python train.py --dataset="dead-leaves pictures: piles of overlapping shapes" --image_size=64 --encoder_norm="batchnorm" --encoder_activation="prelu" --encoder_widths=[48, 96, 192] --fusion_encoder_activation="geglu" --residual_init="scaled_by_depth" --max_steps=3700 --epochs=6.5 --warmup_steps=110
Rows from block 3 of the image encoder, named by matrix and row number. Rows with one number belong to one channel. Each number is 50 + 10 x the weight over the matrix's rms, rounded and kept within 0 to 99. All counts start at 0.
# convs1: grouped (12 groups) 3x3 conv (encoder.blocks.3.convs.1.weight, 96x8x3x3), inputs within the group 0-7, a 3x3 kernel for each
# convs2: expand pointwise conv (encoder.blocks.3.convs.2.weight, 96x96x1x1, transposed), outputs 0-95
convs1.27:50 50 50 50 36 50 50 62 72 50 50 50 50 50 50 50 50 50 34 50 50 50 50 78 78 50 50 50 50 50 50 50 50 50 77 34 50 50 50 37 64 50 50 33 50 70 38 33 36 50 50 24 27 50 23 63 66 50 50 50 34 50 50 50 50 50 66 50 37 38 50 50
convs1.28:50 50 50 64 50 69 50 50 65 50 50 50 50 39 50 50 50 50 50 32 50 50 50 50 50 64 50 50 50 36 50 50 50 65 69 50 50 50 50 68 50 50 50 50 50 50 50 50 50 66 50 50 50 39 50 50 64 31 50 33 24 50 50 33 34 50 50 67 50 50 50 61
convs1.29:50 50 50 50 29 41 50 64 67 50 50 50 44 50 50 50 50 71 37 50 50 84 28 50 40 64 50 50 50 50 89 28 50 65 50 50 50 66 50 50 50 50 50 50 50 50 50 50 40 73 59 50 37 50 50 50 68 74 50 70 68 50 59 35 50 31 62 50 50 42 50 50
convs1.31:50 69 67 50 32 50 50 63 63 50 66 28 50 50 50 50 34 60 50 50 40 50 50 50 39 50 50 50 67 50 50 50 50 50 50 32 26 50 50 50 50 50 50 38 50 50 50 50 50 31 50 50 40 33 33 50 50 50 36 50 50 50 50 50 50 38 50 50 17 50 50 31
convs1.33:50 30 50 35 64 50 50 50 50 50 50 50 93 50 50 67 50 50 50 38 50 68 32 50 67 50 50 50 50 34 50 63 50 70 50 33 50 50 50 50 65 50 50 50 50 41 37 50 50 50 50 50 50 50 50 50 50 50 68 50 50 50 50 50 50 50 64 36 50 50 50 50
convs1.38:33 29 50 37 50 50 33 50 50 50 31 50 50 50 50 50 50 50 50 50 36 65 64 16 30 50 50 50 50 50 61 50 31 30 50 50 50 34 29 50 50 50 50 50 50 50 65 50 36 31 50 50 50 50 72 50 34 65 50 30 50 50 50 50 34 50 50 50 50 50 77 70
convs1.41:50 50 67 50 50 73 74 50 50 50 50 34 50 50 50 50 50 50 33 50 50 61 64 50 50 50 50 50 50 50 50 69 50 50 50 50 66 33 50 36 50 27 50 50 30 67 50 30 50 23 50 50 83 64 50 50 50 50 50 50 50 50 64 50 50 50 50 71 50 50 50 50
convs1.43:50 50 50 50 50 39 27 50 50 69 41 28 37 50 50 50 50 50 29 66 50 50 50 50 50 50 50 50 50 50 50 63 50 50 61 33 37 50 50 50 50 50 50 50 41 50 61 59 37 26 50 72 50 50 50 50 50 30 32 50 50 50 35 50 50 50 50 50 50 38 28 50
convs1.44:50 50 40 50 50 64 50 69 41 50 50 50 74 50 50 50 37 50 34 50 50 27 50 50 50 30 50 26 71 50 50 50 50 50 36 29 50 50 50 50 75 37 50 50 50 50 50 50 27 50 50 50 50 50 50 70 50 77 50 50 50 50 50 33 50 83 50 64 50 50 50 50
convs1.45:50 50 40 50 50 23 50 31 34 50 38 34 50 50 36 50 50 50 50 50 50 36 50 50 50 50 50 50 50 50 50 38 50 65 50 50 50 50 50 50 40 50 50 50 50 50 50 63 50 50 50 50 50 50 36 65 50 50 19 63 50 64 50 67 50 50 50 50 50 65 50 78
convs1.46:50 24 50 50 50 50 50 50 50 50 50 50 50 50 50 50 50 50 50 50 50 26 50 58 50 50 50 50 50 50 50 50 50 50 50 37 50 50 39 50 31 50 36 50 61 50 65 61 50 50 50 63 67 50 70 50 36 62 32 50 33 50 50 35 29 36 30 65 50 38 50 50
convs1.47:50 66 50 50 50 50 50 31 50 50 36 50 50 62 50 50 50 25 50 50 29 50 50 50 50 50 50 50 50 50 50 50 60 50 50 33 50 50 50 34 50 50 50 50 50 50 50 50 50 37 50 50 22 34 36 50 50 50 71 50 50 33 50 50 50 37 50 50 50 50 74 50
convs1.49:33 50 50 50 50 50 69 37 69 50 50 23 27 50 50 50 35 50 50 50 50 50 38 64 50 34 50 50 50 50 50 50 31 29 38 50 78 50 50 50 50 50 50 50 50 50 50 50 50 66 50 50 50 72 50 36 50 50 24 50 50 63 62 73 50 50 50 50 50 50 35 50
convs1.50:33 50 50 50 50 50 36 50 50 63 50 50 50 39 50 50 50 71 60 50 35 50 50 50 50 50 50 50 50 50 50 50 50 65 50 50 50 50 50 50 50 24 38 35 50 50 50 50 50 62 50 37 50 50 39 50 50 50 50 50 50 50 50 50 70 50 50 40 50 50 50 50
convs1.53:21 50 50 50 50 50 50 50 61 64 66 33 63 50 50 38 68 50 50 50 50 50 37 24 50 50 50 60 50 50 66 50 50 67 50 50 38 50 50 50 50 50 50 50 64 63 69 70 50 50 62 50 73 68 63 50 70 50 50 50 50 50 50 50 39 37 50 50 38 28 50 64
convs1.54:50 65 50 78 34 50 50 50 50 50 50 50 50 50 35 50 66 50 50 35 50 50 50 39 37 50 50 50 50 50 50 50 50 50 30 50 60 50 50 50 50 50 50 50 72 50 50 50 70 50 38 50 50 50 50 65 77 68 25 50 50 50 35 50 50 50 50 23 50 50 50 64
convs1.55:50 50 50 36 18 50 39 50 50 50 50 50 50 50 50 50 73 50 50 50 40 50 50 39 50 33 50 50 50 65 50 50 50 50 63 50 41 50 31 38 50 26 50 35 50 50 50 50 50 50 50 38 50 50 66 50 50 50 72 22 50 50 50 50 50 65 50 37 50 50 66 65
convs1.56:50 50 50 50 50 50 29 50 50 50 62 50 50 50 50 76 28 50 50 50 50 50 50 50 50 50 50 29 50 50 50 50 68 36 75 50 50 28 50 35 50 50 70 39 50 50 50 50 68 34 88 50 50 50 72 50 50 36 50 69 50 34 50 65 40 50 50 36 50 50 50 50
convs1.58:50 50 50 50 50 50 50 62 50 69 50 50 50 50 50 50 50 50 50 50 50 35 50 50 50 50 60 50 50 50 50 50 35 39 50 50 50 50 32 50 50 50 50 66 50 38 50 50 34 50 50 50 50 50 50 74 50 50 50 37 35 50 50 65 50 50 65 65 50 82 71 50
convs2.27:50 50 50 50 50 50 50 50 50 50 50 50 67 50 50 50 34 50 50 50 62 50 50 50 50 50 78 50 50 50 50 50 17 50 50 50 50 50 50 18 29 40 50 50 61 50 63 50 66 21 50 50 36 50 50 50 50 50 73 67 50 50 50 50 50 74 50 65 50 50 50 50 50 50 28 50 50 30 50 64 50 50 42 50 50 65 50 50 38 42 50 50 50 60 50 50
convs2.28:37 50 50 50 26 50 50 50 50 50 50 61 50 50 50 50 50 50 41 64 66 50 50 50 60 50 50 50 50 50 50 50 50 50 50 50 66 50 50 31 50 50 50 50 50 50 50 50 50 25 50 50 50 50 50 50 50 50 50 80 50 50 50 50 50 50 20 50 63 38 50 50 33 50 29 50 50 50 50 50 73 35 50 50 50 31 50 60 50 50 62 65 50 50 50 78
convs2.29:50 50 50 50 50 50 50 50 50 70 61 24 34 50 50 50 31 50 50 50 50 84 33 50 63 50 50 50 32 50 50 39 50 37 50 23 72 50 50 30 50 50 64 50 50 34 50 21 68 50 50 30 50 50 68 50 36 50 50 50 61 37 50 39 50 35 50 50 50 75 32 50 65 50 50 50 50 37 50 64 50 37 67 50 50 50 36 50 50 39 29 50 50 50 73 50
convs2.31:50 38 50 50 50 50 68 73 66 50 50 64 50 50 65 50 50 50 50 26 50 35 50 50 50 50 38 50 50 39 64 50 29 50 75 50 72 50 50 50 29 50 35 50 50 38 64 50 50 50 50 50 50 50 39 50 67 50 78 50 67 50 50 35 50 50 50 77 50 50 50 50 63 50 50 50 50 32 50 66 63 50 29 50 68 50 50 50 50 50 50 50 50 50 50 33
convs2.33:50 25 50 65 50 50 50 50 50 50 40 50 50 50 50 50 62 28 50 50 31 50 50 68 86 30 50 64 72 50 59 50 50 62 39 50 29 27 50 50 50 50 37 50 65 63 50 72 39 32 50 50 38 40 50 50 50 50 84 50 36 37 59 50 50 50 50 50 69 50 50 34 50 50 50 50 50 50 50 27 27 50 50 62 50 50 50 34 50 50 50 50 50 29 50 50
convs2.38:50 68 67 66 34 35 27 50 50 50 73 19 31 50 33 65 50 50 50 50 36 50 18 50 63 76 69 65 50 50 29 50 50 50 69 50 50 24 50 50 50 50 50 36 50 50 50 50 50 50 50 50 50 50 50 63 50 50 50 65 50 50 50 50 50 24 50 50 50 50 66 50 50 50 29 50 50 50 50 70 50 33 30 50 37 64 50 50 39 35 50 50 50 50 50 64
convs2.41:50 50 50 50 50 50 50 50 50 50 50 50 50 60 50 50 50 50 50 64 50 50 50 50 50 50 70 50 69 50 50 35 50 50 50 50 71 50 50 65 26 50 50 38 50 50 50 72 50 66 50 50 50 50 70 50 50 50 33 29 50 50 50 50 50 67 50 50 50 50 50 18 50 50 50 50 74 50 50 62 50 50 50 70 50 50 50 61 36 50 30 50 65 71 50 50
convs2.43:50 28 50 50 50 50 50 50 71 50 50 74 30 50 50 69 50 50 50 57 36 50 50 50 50 50 50 50 50 50 50 50 39 50 50 50 29 50 50 64 63 50 65 50 50 35 36 35 73 50 50 62 50 50 37 35 67 50 50 50 50 50 82 29 63 50 30 50 50 69 30 50 50 50 50 61 50 50 50 34 79 50 50 50 50 50 71 50 50 65 50 50 33 36 50 60
convs2.44:50 50 68 50 50 50 50 50 28 50 68 23 50 50 65 50 50 50 50 50 50 50 50 19 50 50 50 50 60 50 50 32 50 50 36 50 50 50 50 50 37 50 38 64 28 50 30 50 50 50 50 50 34 50 37 50 50 50 38 50 50 50 50 50 50 22 50 50 50 25 50 50 50 33 50 50 50 50 50 50 50 68 50 50 70 50 50 50 29 50 50 50 50 50 50 50
convs2.45:50 60 36 50 50 50 50 50 50 50 50 50 50 50 50 50 50 50 50 50 50 50 50 50 50 50 35 50 61 24 21 50 50 50 50 50 50 50 35 50 50 77 72 50 50 70 50 50 50 50 50 69 50 34 50 50 50 50 28 31 70 59 50 59 50 38 50 50 50 50 30 50 50 50 50 50 36 50 50 36 50 50 77 50 50 50 67 38 50 50 50 50 50 32 50 50
convs2.46:50 66 50 50 50 50 76 50 63 50 50 69 50 50 50 50 50 50 50 40 74 50 29 50 50 50 34 36 50 50 50 39 68 50 50 50 50 50 50 50 50 50 50 50 50 50 50 50 50 81 41 41 50 50 50 50 50 50 50 50 31 32 50 50 50 50 62 50 40 50 63 50 50 50 50 31 50 50 50 70 50 65 79 72 50 59 50 28 50 50 50 50 69 50 50 50
convs2.47:50 50 67 50 50 50 50 50 50 39 50 50 50 50 50 68 50 50 50 50 66 50 34 50 50 50 50 50 36 50 50 50 75 50 65 50 50 68 50 50 32 22 72 50 50 50 66 19 50 50 62 36 50 24 50 50 61 50 30 50 50 50 50 50 50 50 50 50 50 64 33 50 50 50 50 50 50 50 50 66 50 65 50 50 31 50 34 50 50 50 50 50 50 50 50 66
convs2.49:38 50 50 50 65 50 50 50 50 67 50 59 25 50 50 50 50 50 50 62 50 68 50 50 50 50 50 50 50 28 50 50 50 50 39 50 50 50 50 75 50 35 50 50 50 50 50 69 50 50 71 61 28 50 50 50 50 50 50 65 63 50 50 50 50 38 50 74 50 50 15 69 50 63 32 59 32 50 50 34 50 28 50 50 50 50 28 50 50 23 50 50 50 50 50 50
convs2.50:50 50 38 50 38 65 38 38 50 50 26 50 74 50 68 50 50 50 18 50 50 74 50 50 50 50 50 50 64 50 50 50 50 50 38 76 64 50 50 50 30 50 40 74 36 50 50 34 65 50 50 50 75 75 65 50 50 50 50 63 50 26 50 50 50 23 50 66 50 30 50 50 50 50 32 31 50 50 50 50 61 63 50 50 50 50 50 50 50 50 50 50 50 50 76 78
convs2.53:50 50 50 50 77 50 50 50 63 50 50 50 75 60 50 34 50 50 27 50 50 61 50 50 81 50 50 14 50 50 18 50 68 50 34 50 50 60 50 50 50 68 50 33 29 50 50 50 50 65 50 50 50 50 50 61 50 33 50 50 50 50 50 61 50 50 50 50 50 50 50 50 50 50 50 50 50 50 50 50 50 59 36 50 50 50 50 26 31 50 17 50 50 17 50 50
convs2.54:50 50 35 50 50 28 50 71 15 50 76 50 50 64 71 33 50 50 50 50 75 50 50 75 50 50 50 62 50 50 68 50 50 69 50 50 50 50 50 50 72 34 34 50 67 50 66 50 57 50 50 50 50 69 50 50 50 50 50 50 50 38 26 29 50 50 50 63 50 37 50 50 20 50 50 50 33 50 50 50 50 50 50 69 71 50 50 50 50 50 50 63 63 50 66 50
convs2.55:25 50 50 50 50 50 50 50 50 38 50 50 50 73 50 37 33 50 50 50 38 65 50 50 50 50 50 50 50 50 50 35 32 50 50 50 50 50 66 50 50 50 50 50 60 50 71 50 50 50 50 50 50 63 50 50 50 50 72 50 34 65 50 50 50 75 72 50 50 50 63 50 50 32 50 50 42 50 50 50 69 50 38 50 50 50 50 50 50 50 50 74 50 60 50 50
convs2.56:58 64 50 50 50 50 50 37 50 50 50 50 35 40 50 34 69 50 50 50 62 50 50 58 50 50 50 50 50 50 50 50 50 50 50 33 50 50 50 71 50 50 50 64 35 50 35 71 21 50 50 50 50 28 50 50 50 50 34 61 50 50 50 35 37 50 50 50 50 50 50 50 50 50 65 50 73 50 38 50 50 50 50 31 73 71 50 50 69 37 50 50 50 50 50 50
convs2.58:28 50 29 33 50 50 50 30 50 50 72 35 33 33 37 50 50 50 50 50 50 67 59 65 50 90 36 50 50 50 50 50 50 50 50 50 37 50 68 50 50 72 50 50 50 50 50 75 50 50 50 50 50 50 28 50 50 33 50 50 50 50 50 50 50 50 50 50 50 50 50 50 50 34 50 64 50 50 50 50 65 76 50 50 50 50 50 50 50 50 50 50 29 50 50 37